From a checkpoint of a small image classifier: 32-pixel images, trained on rendered made-up planets.
Rows from expert 14 of block 11, named by matrix and row number. Rows with one number belong to one neuron. Each number is 128 + 24 x the weight over its row's rms, rounded and kept within 0 to 255. All counts start at 0. Numbers have three digits each. After the name is the row's rms in percent of the matrix's.
# up: expert up (model.blocks.11.mlp.up, 32x192x192), inputs 128-191
# down: expert down (model.blocks.11.mlp.down, 32x192x192, transposed), outputs 128-191
up.12 082:179140107092127146145109136147121139145143129104114167133085117125129103155109094101140121112140127135153133139146150118095155120146105152137141139128111144124116141104157138108111128084143135
down.12 094:075116104131132124080147129155104088114136129105111136095124100141135083150095166128112113103161136133105118153127106122096137136133115173121143138094135155141154180112202151111135089144116122
up.13 069:131134139144101174126120128121124134160148113132123116104088138138144114078157140152120154124114110153130115143162135130112142129118189120122151157116111140127160092107089117159137151130166150
down.13 067:135122124130128153110178099165117147149172120141153133076118073143074139137111103112155156147147115160123146105091164156104079114081144119148086138105127104103115085121144095103121100078082127
up.14 136:146125134139148087146147147146160121122150132185111139134149091124129115144106133106102097085139130148151132102088120127143117134145150122138119112125140114133078130110158065144139193170120115
down.14 114:110117146132165140148107092090162126108187140148172110167144139068150142161125145125182127131146126126128150155147116073132158155118107105159112122114130102079098130103137109145134114153121116
up.15 096:097109152195131126132129134132152139134121153111087134145110188118127089130115154098108127136156139082156124129099121140195101144117133114146173156158122079156097080115105139093152139131110130
down.15 085:111121142161102159143103070127156099120131196154120125189146115144163142087121101092144168108163114119121103128155094127110126174158126102123134148137146097153115137150162112137095136162154134
up.16 070:097126134121105160082135168136134133098134160115148105102148067132117166075108120158137118108120127153121078110117104153157100145148112130120101134125114067148088091154147112124070119116125120
down.16 084:121106160158155127139173138153110178138153119098093122128132092137147124083127098141114146132185127101153154123139106125105148083162126154115117148127125133197131168113078139108107098164118133
up.17 138:121124065124143159125119142154140134207126154133167116135151157120145134101122139166121095138119134114142148120069139138129132117136133125152167126137164105140201141135128149119149148154125129
down.17 123:129137108095113150082117107139167145152093164160111122126121112147129075132099118146140120126159161102138123098130108149168087115046118146140112137111153134154140183145097103144123113126100125
up.18 162:107124152176152114138110101146159126091140115142155134144136127090143118115154149111096092130145120128163125132113116125057111127134113109102189115125120138084153105154141065137101151125171107
down.18 131:154113152115117135154120084159118151135137119104102111128112151116102138118087180139171110128186153132140121070149167128160128124109152172170115129132178126121124171141089122134122168111141106
up.19 113:183123140107135142101131161060128103124128157125129164147146114146120126152107157098125138137143135140094142175130123100144124138155112151110139119155133132124106098132144143105123128077151131
down.19 097:117101128107093147136154142111106097152099103093076101106134136183139112107138136166114128110213160112118169113136140165128105158131123139119166123108126150126144151139128126099099097158103105
up.20 142:146126117107113148143129161095103148137150118085086114158090116150086139132106123120185153136156128131089127133134129148131128137117163117144102114174151109167104094155088150110180080132112157
down.20 122:114141117116190166124108130168163120126161183138146174144096108154123116198167090100132137116155107143134108144097081084134135120125119112096145135160153100122159140118128108098145144151140116
up.21 055:126168143151183131139111134139134147142107149124132122131102164139179103122117137091115109120127110139113143100110093153120081097132112104066134122143141147198114115139126129144103200121134120
down.21 058:082103085111107164154113127144119099158175153113160093129147157153119153131126094098113105128124144129132134117150110113131107114102107117147130158123089130099069135169153088138137084122135123
up.22 099:132112116165114133098112140086135119111129117086111142200108108134119131138111113135130167114115133155091129146167131117112172123135129083102094115102137121106118106125182149114121166152142094
down.22 111:116101121167154129097131186112100121112174106113128176115135123124154128151118109148122128109136101171140139108071154104108113118134096113101122101146114137113174144125178131095139102119090120
up.23 118:100117125145117132114147129106123164154140145152104104155134142154108145139115129122120131129153160073132098110137075145119115149102116059149144096109097127117138055140149129084159148128093148
down.23 095:152146122110139138131124116148159127139188146117165135129099120087143155068137122168147090121191108092132096118131123107161143093110115113108119127128152128115147182191134107100114096138156118
up.24 108:111158155092115114102189114158117178138102134117148133134119127090159158158130144132146143151127089146187123116118110150093177113131160154140112174127081128179095128116085118125108110099125142
down.24 103:137122125125101134056116163135141121167136154171133084121108095055125166126177091149101127133124138095160131098128089138097093090159169135168148115155111131087115125138116128117142135134174127
up.25 153:130120207084133151153149091173098127102134119131160157120116120123104098122144122139106162129159125130110113114138117141126162093112136104138145124152129123142116115090097150191117120145139136
down.25 109:148121122160138145087126103150115094126108120117116162122121118139123132184124140154130157109119123096155109148060140198122105113205131094117115095132141145097134116139167121154134099136131142
up.26 054:126158112130125128119088135165148115107117166101107130119138098099134125090155128113140111158133109120118113135073126099112089125152138135142150129066130132137119178144138135122141128093171107
down.26 058:138121085130141135092147152142137149134109148112102118136167143168105122080171119140175126058118125096116137132169124161106155135120131075121144138135069122201088125146152105133094151120109138
up.27 107:128090182122131135177150145070123144164108148138149104147193096147149103103110143137137129112138110093190128126096121096126101128137136094150123117148167154067212139141159145117145152111144122
down.27 183:123159145117122140116132178124124192130125123144085150094119131104165149165107163091155144105123117151133164136128143087149196144147162134145100116122095142160139159098118145154082134109152140
up.28 128:149098105105125087146120137134136139113142073104114158116124111173119129102128126139123153131110148125115135113138095115137126117128136210163135115109118129105152145127093126137138161144146100
down.28 101:134137136139144114112136117103115122127151104123183124194147123186154115114147106161143119154133119115112144107135131137107130150082114097124159119121129101081092132116107106117102145124083104
up.29 108:141114117139136136138127142117101107134122149166153169129127167133103119169123145132095122105134140140124147141155122130140137131136092144114096096105106145101156129136158154125085144120151141
down.29 096:104118145143152100128162100098134112109089139143127131120108104112113098082143157161152111142191156089146113159053124103099105155146123147150167104106133135141158150141160157113118085124123144
up.30 103:149145124122110138133143162124112144120124095107107159129130114155082114125114099116105145099155130131100097102087110135115113113119106144126123128117099134113136083143122171160128132138117108
down.30 087:128089123161160131137171149150071098117159101145135110170110108184104105141115162113111120135202159103129122136093136122153100133077103122091099095141136144139161098124139141128131155113154135
up.31 159:123114151164126112146125152132148121092132117122121128144086147145102138134146140097101149127141139128135144115150132090162137156108124106093104138151157129107094076101135164056155115094146159
down.31 153:138108110169151149139079157108112147112138118156173104154140160126143085115156127105182144139139149155131112119090160115115114122123141170129122104144140105113076112120153125108108156115081146
up.32 066:135090143130130124138142155135151145137131135102114114145111129118142164111114128137108124123126135184129105129159172130065117095123118152115074101165117134147102111148134107127120177081123125
down.32 057:136126145107105110087142172163139145153149120134133122144119114131123152136098156083110086122119082140147160083115183133149166153115126119095130108130123122101083153098150094075093142084101099
up.33 075:104116135107147096109113081177088139140108143126145124127106146131125101108113137095128156156138142131178142143112148159136111133115151127115112126143121130155124129111109154122165143140139097
down.33 073:112086168145110108149106081125122112111115153098170116127121141165122086057112113164099153105130142098126114160124120165124132128089140147109155168117136127136126109115140122131160103136124111
up.34 129:158121127109156111142084171091132169079114110144114167108136132132112106122126117099122130104136128132054121126105130116138077111114099169137126117130113120141132132145122167143155144107144156
down.34 102:125131095113136116142137112140101044138141110084129112144119118186140105223097165105128114097116149134119125128105096123129070140147125098105139108179112109101177117085124116116102160125124107
up.35 073:091128121131166141107144115065141097080110184104132146142146072157141159090154116141146106119166118102089128128118098095188116142133138073112126117103137108144139131135150117116159127156125113
down.35 066:150071140126073141134152085101072104185131096146069109131121104159110106136152151129113133090193123080127099122126147147129101139083159105135133123118095154146138124144076133122141129131134129
up.36 078:148119140097120128128156119162124120120129067141141133147163112125143138127127117124120138139180137089080084145127134149141094159116124122136165109096171118113109123091133116168154096134140078
down.36 079:129109145153126119169128140095116120102133141155131120113158116151119122114136106162135143119147138090097119100123148113109134115114141124112143100112144126161148167119114124128176162147137113
up.37 071:116131110101065134148160107193148134115173124143101137193097131087115137150119142121169128135102131106117122110122121180085139129097132104140116142111141140107092126115137116102113097141110099
down.37 090:129108147093141138106136112194134116111135130114152122137142147125137135136154108137135137148118089091136134153116099108150074111115141160135115155110124136144129148177151126109192131118143123
up.38 092:155129146132091110143139134193126138103118088132207137138136165102120125142156141093100142153121099143149121120140188175108126153117139107154122130085138143107109131087069146146083128111112079
down.38 100:121100139154083119118094096112146089120082104123144117126133126159122095072137070140117160134123099098118150121142137155096120110095124124123124114110114126119107117130149153101193147130102124
up.39 128:103145140133167077075118108119119150136130181158127113139130169104143149106102144153133133108120130117172127136114115092116113158113092078123130113105144130100078141096120082118097147129139139
down.39 112:119139124114125124147137104117137144115141147117128076127134103133169130061119123182118089100162113120152108095145090132159153075139088118167144167124140133085126144152083078121105113104130126
up.40 116:087092164138119109171166145069143148155120126123166104146164103147146111138126159117123145122163125084195149100103127092128097153136122098142103109118155137089198127139121132132162134107147114
down.40 172:128144156118119133138115161107161197134128109169103153100110144069160161139123167084192156124113134181152160119140173087165175138156144162131119121128108134146140140119115142150097148093141131
up.41 085:158154128128143103149134113119100107116110111129106123072104107099145149116170145107093123087100128122104142131140113125171128126123113158131127118131125141147139163151135131137147152133162128
down.41 086:114162117125078105157160133110118080126151096148112107122132116101097158143162130101123097193117134105128092093123123154152134126156149132144126134160150118073132115137144105105108108148121146
up.42 077:096150155120131095146144172065155156148133145161107152137119139133130134107110153136140119124174098159136106137173138141141080133136152085145155129104107091115123117130128129101157117158135145
down.42 067:140117126104090155104072131159119141155134146162132113131096101183105076155131154143113111089196159133129127156108111101128130130171144127118134157118110144155137140115168100109129152163120116
up.43 060:173151123102159128121094103179079146159114128159108140176121126157129161147101101152124165145143177130103141138115094113118102135147114131159137120132145094144137121121128136110109160140114126
down.43 045:105120129104106101136108134152170150153125152146121155132148087148169131157114155101118130107118161109122072124121165128118163157039139101159128114137126155166102142181157135105175153156156152
up.44 104:122104132133107132162131178114112128161127111088169131165120151106131092158104175098113110150133116122138139141137152128106084130123147087095107130166080079162141124128127143106144131119101147
down.44 095:102123170143152141113110126171135160116118153143158139158139163141097126191145110103185120099169150127138091143143098094100082117140155103156097138120146097165155120113157127119146175141138143
up.45 085:100114125128133141150091142082056088122127130122115132145124151169094096135080144130104122121173124102120106095133142118112113128161095107153103130147120137116154126176144137122082125136148130
down.45 104:120157118182147148097124158183144116143125119156127126122136106136089130120095147153155109123141091109134159125176147159103115144093162132138108103154095138122128153169200120140141153119125139
up.46 123:150147107158096116127116107146166143150137121120089094101109104126138137191140124134162151148108136092111141108101116119088073092127112143140191149126132122181142112162121098128149103119105135
down.46 108:138115153094128117122114097142134133167077129125114093122148113134125127129154079149122127127135152112123107112147133125149119137123156089133121135164118107113175113163160158122150113110120134
up.47 093:096139164158091141128144159115101122171116091152165129100153110120162111100142124084106120156154126131172091088123118126104105160145116094163136126123171121118150143123142148170126139129118148
down.47 107:111131111177122135119147129089188126137192085137126120167146140079137147116099075123144115164126132099154143109162156089118143129151097131126101108137149131136091131115133123126149157143158112
up.48 060:130093109110150133138138145182149152148125067144111125094122150139124117120129139145125157168137126126172097162140108133172084129118146125101116177094152153136152130138143157154146094120132140
down.48 040:137132114085097095115129087104102129146139136140123091125159111116148173089157141134155152139129120105091113124089192130127127106145168099098164121154143130145158089181108127107126146202140124
up.49 141:137121053111158110122158114157133134173158124131158117112089118158158156123125111122145099123133148162146123133138122132135157130107125139193101125124164147124163114111076120128119177145110100
down.49 111:152120110116155137146134140099115135137105142148113093152099086154138107095122186090137154118130145149122118142114161144126172131115129104147153137120115144155088140095068105124129112146105132
up.50 078:131141083152148112116098122128072185200133148149133122129117122129153142144131124079152110136111136106094112111133101092116115137145133170139164126164127134151102128132111127161183141131121175
down.50 087:076132105089128138111113116141174129138118172128133121093123105141094133101138151086117131080127116141106094141165169133146107099133113098125125134155146125118139166118147109098167127140115144
up.51 076:112098120126188146117133125097122150115126154104118112135110117131123108141122139134114133112142117124144158136110137123144147137127122164140129131136101067152140096127143132106128102096160137
down.51 086:124141171156078132138158115166089113108117119119141155122146098143082112143121189143133118151134118154100133128132100100128080145110134177090139101111129136156111083102140160138133113171106107
up.52 116:139140150142100119127154096166153184129112117097120124096118132126176132134147128113158151115161141139145139093115142119134150144134151080136204150106118145184170117109113133128180086160083140
down.52 096:093099176147102107066118103122145117061109109086154114129127100182120111060158128148091142123143125071125105126161146174092103118100146127137140152103142142116121150106158138085141114143119134
up.53 112:110117100122132117141138159120111138152148120133123104157181127106137091124089125144125129116154151142138099109093123100107113095108116169142100125133083142094093087147123148151135171125119125
down.53 093:117106090147137123109114120161117150143164108132164112173131085175074114124087187127108115129149127166142142118146165121162141115112119138128104116158098134135162113121133125127081114118114130
up.54 112:146127117119099139089139107121132107117143137126108128133123094104090130122143131135100145143057146141086118142091134123124166110138137128074152134122115100123090138120157058127118123107139114
down.54 130:111120156126134128130192113129103154128100100088121146118133121127120124150147097165111144157182128087134129122157090204143069127117129147137136159116160138126147099142141112107149129105088131
up.55 150:123112062119136128105114137091154149127134146141101120137112113129134099133075089123172137109102121109119132119117078130121112133153083166114093141133142116119071142149128144128124151124175132
down.55 127:115107139152147112113133130128130120120152143073127178123156083175161160114102116162095111144114132086099082162157108136142174092152117126115125116125157158105089116114090120098131118153135140
up.56 065:146119089125125093148127183125133118148117109109133126147129127135141116098094127108123138157117126127135079138098136131108104122185088131159133120133079167128163104128116086113118123155105136
down.56 078:127101141124135089113089177157091159131122104118130134125110103128085099113104166133092136130173071157130138111111146146137176187103127134101139135126096120112142115129128129108089122136127140
up.57 060:122109201125147151136114160127110093094122122116140121150133109184138095129128149143102168125120127104177153111107139081151090160145155134130118134108097129155147168157135146103143139138150105
down.57 090:131147166117089131136144156119115111109122114134132166131140177127143148162093120103151172119108139163092154114142125137150120143097096153098113139135097130177083107109165143141111126123126115
up.58 095:106107119135120104178116131148114158121129084125109130056112119092126150073139139114152114100137120085101104106133143138149166130117155180130124131131128100130120127156129127115174118142104117
down.58 073:110168125102147125130157103201116104108157076137141109127149128197110142127169097080145143129140154137099162138085110131140129132137149108106148124163146094121115134126129132139154157137147142
up.59 097:119127124124121122126122115141127096093141122101107143115158120140103138133173141092148134143106159116165123145145124130175134121111150155138125160141111156143116117138097176117162074093153136
down.59 109:142131143120107134142120126129111104102123147141139135164143172180140110072140111135130135129070098125128144139138098136119113146133132182118111116151115117156080091130115164149183156108089126
up.60 089:134130142109088131106113134151152142121132126151108136109141156118145143155122118130144147140124121101091121099101135135145105119159148139085132107107109103106086147128096119178121148124133135
down.60 100:123146145146102125142118087107141104110129125140136106114103144168146161154133116108117127155156171111127088120082135094141145106204104138178111087143145123118145143142147105119128129090159112
up.61 101:123126119092121139142159195133130119138130121134125134102151118127132124126158115113125101091125094098160084100136152113177108143108128101146144065158160158119124156115105137170143158127096139
down.61 099:113138094134166118149100152132118111127142164156143131156138130109141149132104145127158122152106141109137207132106138119114107126123084070127109123122117112096068131118118110139145129152122130
up.62 106:080113094158109144147128183160101163161117137143128131130112144153128119155081087132150120104105119143144150113145120171105139123122118189102159170139132145168058131095114179157143136126146165
down.62 115:105139063115149141099128117158162096161127149087144106118110132167121120157160105143113076113109119126125128156143102084122167110135107084131113150121148119136103132131138139106145141141142118
up.63 074:117130136101159110148163183129142126152150103135118114124151090154137128151089144116106151141127123133173081125113174128148111130125113121150172131108118125115104099112108148131168135140172128
down.63 071:141071145076103082111104189142097116114159091146121143150145103169142088131100143166111140146135118149137165082091140097128139164110124139151130125155119098108176136129143134128119166139115144
up.64 097:106118074070152148125126128134128126142121134158124203128137145109147119130174116107089109113125155114143145112112142124156086130178127144111111128105116106108109195084184148139139151145120121
down.64 087:134152132154098109149114142173174139132080116105135101126156139122170101125128171188124118131119181119105110145134106138127108156138096147166135117152080124177162096090142115160162115114108156
up.65 111:133141120157105116156107133176135163113123109116122145096115149097165131101146097120160121111140124137134095120135155118119142117144141158125156157112150107156114140096079134150127120181108151
down.65 112:127116111110112113106093103181106108129115141107170093141148102141102146114154077118101120106149105086133178159139116126114115097132111080114112136131118096104115118117163125124138145131107118
up.66 096:072144147175110107147136157100149161128155119122163084134147120108139133140135158126125118114118122128209123129150125128139143152092151098177155103136170133124150124120119140125124106103133115
down.66 114:167137163167112135128142087130122138148181115164141135157106108108114140139119086118152142124094109146153113088061140102144137140115135166128112099139143122153121096146105113155141173121136116
up.67 068:097095128086110134124134132134093166112154147143165168106099141155120094150108106122117128104121141157169135101153107152182082139140129114090104118153117155129071140133148117137125172075149129
down.67 069:099125153155127091146112139147199116091137117124143085106153134129152153193137107173093169141122141109126162165126099106085111146179122150144137130101126119148075176133154124127168095115157120
up.68 097:138100128096119122122124149148146133081127084142106137128150124105120155125098150107147115130142121072099119122086151115131096107145119150127134127145078139080089115133119106159123139108104112
down.68 117:123168144156134114147126099128085137144150112124132159141137125169109163132121161088150115138156150169101115098107141104137093131175125142147111108164110098147155147156136106140138130098198120
up.69 046:125125097106125135138093156145091152161128116097112098138154110124092100082108123122155108110128160144153125176108128125095084103178138116143118158143094117143143086142133140148146137124099122
down.69 062:107140105122149069113106138136130133143112123094123177113109079157085108125087187146081134131174120158115106116132116148153189167127137145100166130138131121131145135109115129136092118131103121
up.70 093:152088126125115119127154083138167140143136125136127114094147167116123124158129138128096109109134137108105138152141146136129156122092108146083124149099105139143052183133168081113117134164133128
down.70 111:080171124117133134117105120124159155173107158115162124119118141089134126097123114107108133120164111115125147144166124095104154087167103123142133139141087116150125142177174096121112109115168109
up.71 147:151122092133131111137093119088143147128129091106102148124143164122134098115103102120141143157106114106123121125105145131112095095135115202133118143102136124100175113124135157116146118132183116
down.71 128:128105117078074141131133098146117135111091130112133167125132118137090129130128117153104130133158169134122073142070142146130107152055139173127137111115163122123185147104106118133133158064093118
up.72 119:116140152127133126104138098160133102083139102152103103115110125152143126093127111128127121109141131123108130095087129109153176066149114096137135130145161091133067121131117129130150126164134137
down.72 128:112114112102144161135123082161099081117108139113142149101148141088082134141126091106145152132120094100151123140122150159149106080159168106087125111118118113113060156155171112141156151130096134
up.73 119:138166075117093140111134092147146118138121096111096121120138135111166168114132128130162101142120159115127101129107132092106102169104069186099165148123144143114090114117133137106107095133141137
down.73 127:150112133082127154104150167124079143120086151141124103126152139148130133077165107154109110090125089073138136141149116150148186115118151111141121169147124121121139130144153144109150116108132120
up.74 041:143176162134128139118132184107155098128134122119134100130145151147147102139087147128109121143157130147130102179156072101104123117097116107165132168144107128136070130114197135078124130115151175
down.74 042:113117073138102149130139123125188115117111116120138085104138096146102152158103129157122117107149105131091132147181124148099126169108113121098103145110114147093066103095128129135114151131088141
up.75 101:162113125139144101149117125107064153112111140118099168125091114148118116144116116112152107110124123117107155116114100121128101096152105128134097113138069134120136161090153150144157144089150158
down.75 108:126093142151096118089140099122139131124144091173103113099141106150102150170124128129117115168136173118137113188118135105144128171182152132161109086106134143073173123054102124135151143119120118
up.76 063:125082172149131085169128187145151122116155119132123172145151096124147152111144167111087137137123117111165083120122143098136087134126120136148110127103141146056180133111130135150128157098115116
down.76 098:159158127159115127202121137096124161117129119116118087150122113117180159103118119080178120111112109129112158114129131093130160165106093140147073146145126138129133129090074169145118110114109115
up.77 042:115102147113099163146114139121107125136145110130081082140107127178124122135132100088129138165135147136139116144165127131133115127197121139141135138084082137122154120167154159132120140085103096
down.77 050:137139150130115122125091173102137144114123108125145151108124106164102099083083142099116114156230091137111090082122137156163134153070123151140150166135135100111136124152118113127100150134117117
up.78 049:127187129109090144138129118155144151114143125089124108137117116060112150148146151131169129132131157107142106095110111134126124137124135143113138156101165116104111137092137148135059140133115121
down.78 072:111141122089143126115121149176131141126126128079136107131128097122125123078137138145095135088117082119103179106117112160099177095098127117140162154109129120138127133126114123129197091130089100
up.79 060:167130153115105130147127122168133145123130155124114125078135097073153102176147116130109127102118133112153137142160115147174118119127134117130132108132116150101099159090130123169170164154133151
down.79 061:110145123118135118095124117148181131132104069093125145155113145124087137106107132114096152126094099113103152131129130140117125125144144144114119113139127130141167085077130113137097099098124095
up.80 049:133127156104108136120121091109103140080121116071142114165146107152124111091107116134140131130184080156138154128113146142165124134161160131089134112135122132137099180109129156135070169112117121
down.80 064:142119120132095151152146143146116096149169123083084164124099121152151141115110159130080138090155101104110106128150099114078098105113148115145108134111114147129098124121126126115178134109137125
up.81 063:131089128159110168133133133101094140086128107127139122113117137131124114114122113149149156139138131106096128139131112106123134103146161115147116113119166115110134148109131114142185144168186141
down.81 060:161117154135120133127137101130126127130117106110120151096095084134117123141140098142132169136119097123151144140088075164127115107165129085091156104142162131122121106132134106125163105085153126
up.82 074:121100168098127158120119089127132157088138091156099105141118095107124147147113150137102152139128136149116097128123119151138149144130165192129147154184140118148135144154169114098079117108147145
down.82 077:075147173099121136146135119156094116136089153097138130126097095042083127103105159154141147114164137155148138141139126136137132096071124140092156124132100134111174156156164133115136100126135093
up.83 132:134130140136118129123149107209123162105110120117157101097132159098120143116142119126142133157157140108151125111123142156131119131133155104126133136128143118135134139093114140153117086149090120
down.83 114:132116130192124132100135099169137123120066128142143146153116096156156138124175115124107148132121109117151074115120140179118103095135135111115132107131164134141148099132137126158153140106115123
up.84 100:139114118168157117127113157122171147155123122139167118105136139170094132145162119157129161100120131143103116107147121112119140119132125131136152101089092151117158148124138152162137127155108119
down.84 081:137119145116157102118135117095080104120130121196122164110141128210124116134144117119099158142153133084140105142056129119117077129174111110149137131147163130123155103182103139122127170176110153
up.85 072:157131100133119118101174103108118148150076129128137156127093192149127103186097134107122154126128145137131104118121123148097140146151153091079142157101126141164102125142149118113166182124117137
down.85 078:121149157109096106120125122077134136142170167171137160121127127115145152141125166113094138141103119108138132175136167105125106122180105124145098117131102131128176105117181153104131131123157135
up.86 100:103110135115101170150175117132139131108100103108126132126093117145121117140132121121116152180125135135101136118123098113108119127104129169155174140158172128185139119151110157106108106128132097
down.86 094:135118093104145137111156125105109105156119083136122153098113121141111143134119106147124119138128115113127089115114138172161118151094163144157132124116117158132129109076155134099135102111111136
up.87 102:153136100118168123096107113118150110108122143113132129155084128098106133092137101135154116091119132134138112133119108114137137123142100150103075143072100089147139127128126130136067137130185122
down.87 096:134089140149128106113126130125113136149188133098129117086148081140169152088093162153067116150173202140115131126171140141112123122152099160148144128112145119149174148101085128124094140123103143
up.88 117:132155152139117111134152114127172128166136098162128120144150155166135123093144111121100121106144121116110136130160080112040144128134103122123136110125176126106171102135138135124160134102096168
down.88 097:185123133147106125131146146068100089117167090165133121122114105162134156100122113108123152155154102132128067087103148154190139128116120127145127120110162167141091146160109099132114161120073128
up.89 105:150133109144099100091109127164079129160137125123123135151141156102101145100182099090160151127152157102085137129121103096112129146127130103139123144119127101129117170088150121147155151159079127
down.89 104:126137095094104160113118085128177163129134150118132115147121124132148125117150119141126120144129105079118122161141152138129158121104142045118112128110105120121130150171121131094116130122129122
up.90 093:128155141109149065097105142127111129114145104095129171106142140132117161148122147129120115128084147114177144128154133121162153134129079147141125124104151205160123155094167138142123154137143129
down.90 101:117096120174110088165099137117181158110146140114111087129109127114152143097136130111161129136039162101122129117079143114116116133118104131162116132124111124130120100123132131163119120119095139
up.91 081:127152138107118155131163118189113132085100142115144138133119157139136129144161126134126132183123156138144148113116121162123121131101155117125142105156162139137134144159087120130115094171085086
down.91 063:116102147159150098110124126161095134148090144142139138118102132153151094107119110117116117113079109067133103144109151130103126131082137153122131135135126137131140133121125114117167086122146145
up.92 082:190083137149099141103108089104146148120117138134121107139135141126151135126133120153093137094134112140133156133108147130139155148092101140126104093145102158103109108111145139117101128108115102
down.92 072:127156132140164131161149144135153164115109111049110182116113093144125158105137167130139113142132116138101156122143133109084190099099125134115144142153116107119121148110122115126120104118172111
up.93 110:153138172114151124119142138166109134103127141152164190134124110111125127115158102132143111123120130126097116151140125142168114132116129101100116096114119110108126155085120126114158134131110105
down.93 105:176119107156162150121115124148097098132121083123133131122142149188066118166148105152150136150163109121127090119127150177105075142123124120126132107134141157162195103167079106107133120167073116
up.94 116:153134128101133117133099129155169083134097132090140094158090131110131154119127086115131121102125108125119103092089159120129122113140130120096133121124176114055107150127126155159128117153100104
down.94 112:135141059143172142108135128138092106127119149112137128173134180146102152136089165184106119104096138123128178146126127150092115138118109075123123125126164128136178131173145123138122092164105136
up.95 116:158142077174155098135116164154110165117135143133127136124128140101154081117076103117148124078134148130133131088124103104098122099167080117132113111086143164124139097086159116120157126134099170
down.95 093:153117127178123098094140104117120080098164134128106154168113102126064110153117118092131098136133164141154096148081151108148111110120128127156099104102147130097147112105103068143093122129123122
up.96 104:176109097139055114121138118158098123126116103102124151112113137098113141129136127144159155136107120150151104133113123163130155116113115127137159095148108147101094129133123121150144130155171129
down.96 120:128098152170128145143184091136143119134135149146112156127097116117156157145160145148122123150141107086171109163113116142104110097110139128077153118119127148060151123164137119135164130144186109
up.97 093:128118143128129146112121150115132163094122142131119126156189118123162143134110114135109097103144116163152127114126129122096105130124128169150122108135123142117139091134133118123131150157119148
down.97 075:161117122069156119150133107184104104134137141095101110144118080120067127138081151105123133119188155170110171096152161136153104123089115142124117112123106115154125150143139130139095140154170088
up.98 105:139141090141145072130096130169138128076127119122109155124112129144109139088126155131152106115115128152094122132101147083098139061136133111081107105104120097102114141137104136144159108144148138
down.98 118:128122103129122136128123082134111115106145127122147146148140138132138143132147130115130146126131139141129122150109132127170073144176107068123113118108142120060148134130117090113099141134060112
up.99 061:186148114150142133128120117131133135111132141140103127116078148090122116151151117139152126124079143121125173135138116193131151111114106158093148123107131122138132161100126157137132141097161153
down.99 079:092132135176121126158154094140091105152161157074111107129136150148115112159138125110108118150078160130134116130131120114135127135148107120126129124095122126101107108151101117137109159136115103
up.100 096:135145110097081116119145091174160089170111141106157125172103138122162146123133108148134105134113110140122132131127130160121125130126118105109165119099149140115104164103112153179128154151101116
down.100 097:132138104126147142103145135110129103116132143120109149138134134134160120111147129134133140147104093115148090119135067115132102120126107076106136162110144123158073139185076148112125107116124124
up.101 107:130136145161160153115088150141144089090118096106104122097092123157105183113146094118128139113115146115085159104058153091128148067148140114155175117126118118119142164163133181126132088127093126
down.101 096:120100092100141122098179111148079104111121095108121139134125137170103092099134097142160121095164106088140133124092117158108135152160104070147097148149112118152176137125154133117103184131093134
up.102 040:135103136102117144100133103113083162100120119154125135121164146137110122144128148106124113133160130139153114120132138144126119116145159109107141165125145144174119146103099151081164071116110082
down.102 040:127119133110126117098087151143095101112085126148170117137098108147121071097116163128097153124143147143147115111165111131066104104124122118111136150131131144138114140135125172107090140078131104
up.103 136:100118128144136125117111137152111142101146151113116110122090126103137094126121121145142139129111131140149116147118104148125148134085138141135137113134153104134096127140127094126096108130166133
down.103 136:131121122151115096137112132110145134136143102097159132133108111131095125061109139167078119155079125164132135121131140145155195134109122130087143130119132126140113100128129135114105129157126100
up.104 056:135141112126170111113160132160165131110114123106113129164119103085126122137166161111130106136103154177129167119166154135145148134161162166106138158115149118098106181079170155114120173115110107
down.104 074:078140109128126110113131155156065146131113117152131125110122185136083124142134099140110134102116124154110123116139082164098106111117119167143144144125128107139161130077149116087135108145095151
up.105 092:156107099134135089140150185126106127140126122116128106132156141148137131106127117129115161126117107153153080122096157120100103144158092122146100133146074159125108108127139086118117143129111134
down.105 116:125102122108144090105089177161095155132122119119135133123117111137083077118106157131101134121162084167130148118140144137139172183063126143100131150124099121122135110119134136109089133133115134
up.106 100:146153115134106137151128135126070099165113146127133125091134135141139116146121104144109146112122127122100143128106107150179146124096140176129105134148130152147106154110140097091165148167112150
down.106 093:175133111166193158137111116139140136118142178126141128160090125115080110168152094082154152122116128083134127168117149145116120158101118105106103133118107123127123111163102103129090115172143117
up.107 083:091111201115128119133121155091103158108111085108154145132136095156140134152164142140121115139096106102172118126127117135150161172112082103136133105087178172121139115094124133172144155117143133
down.107 097:122123112150129115139116202113134138125122095125112142127142167129109169143085121108163131149111173142131148118152184090157139139099146159149079119154124123107092124088084148130133141099114123
up.108 107:131119161147129100153132154122135118102135156137093149126118074158147110143121107126105101123112139110163095131099157113122090146112133099115127104146118136113105163139131138103119148098116150
down.108 119:163169136163089148160079111133148112135153128155158099160144219117144137126135085092170115127104113145143173115171107103150129140105108116124116162138114109082084093150119096139150110144127108
up.109 125:130150166169121116147124140193120081104140129114138135115160115110163117111133100146090108108133109139149127124119116122123130136145099095156114095122171143127105146099134088190118176129094157
down.109 116:169116099169172142150126142102158118127103105103136096191105142131147141111105154121134080106093128113172128106193140136116163141142131099123112099125123130085108090115103121131108121134118119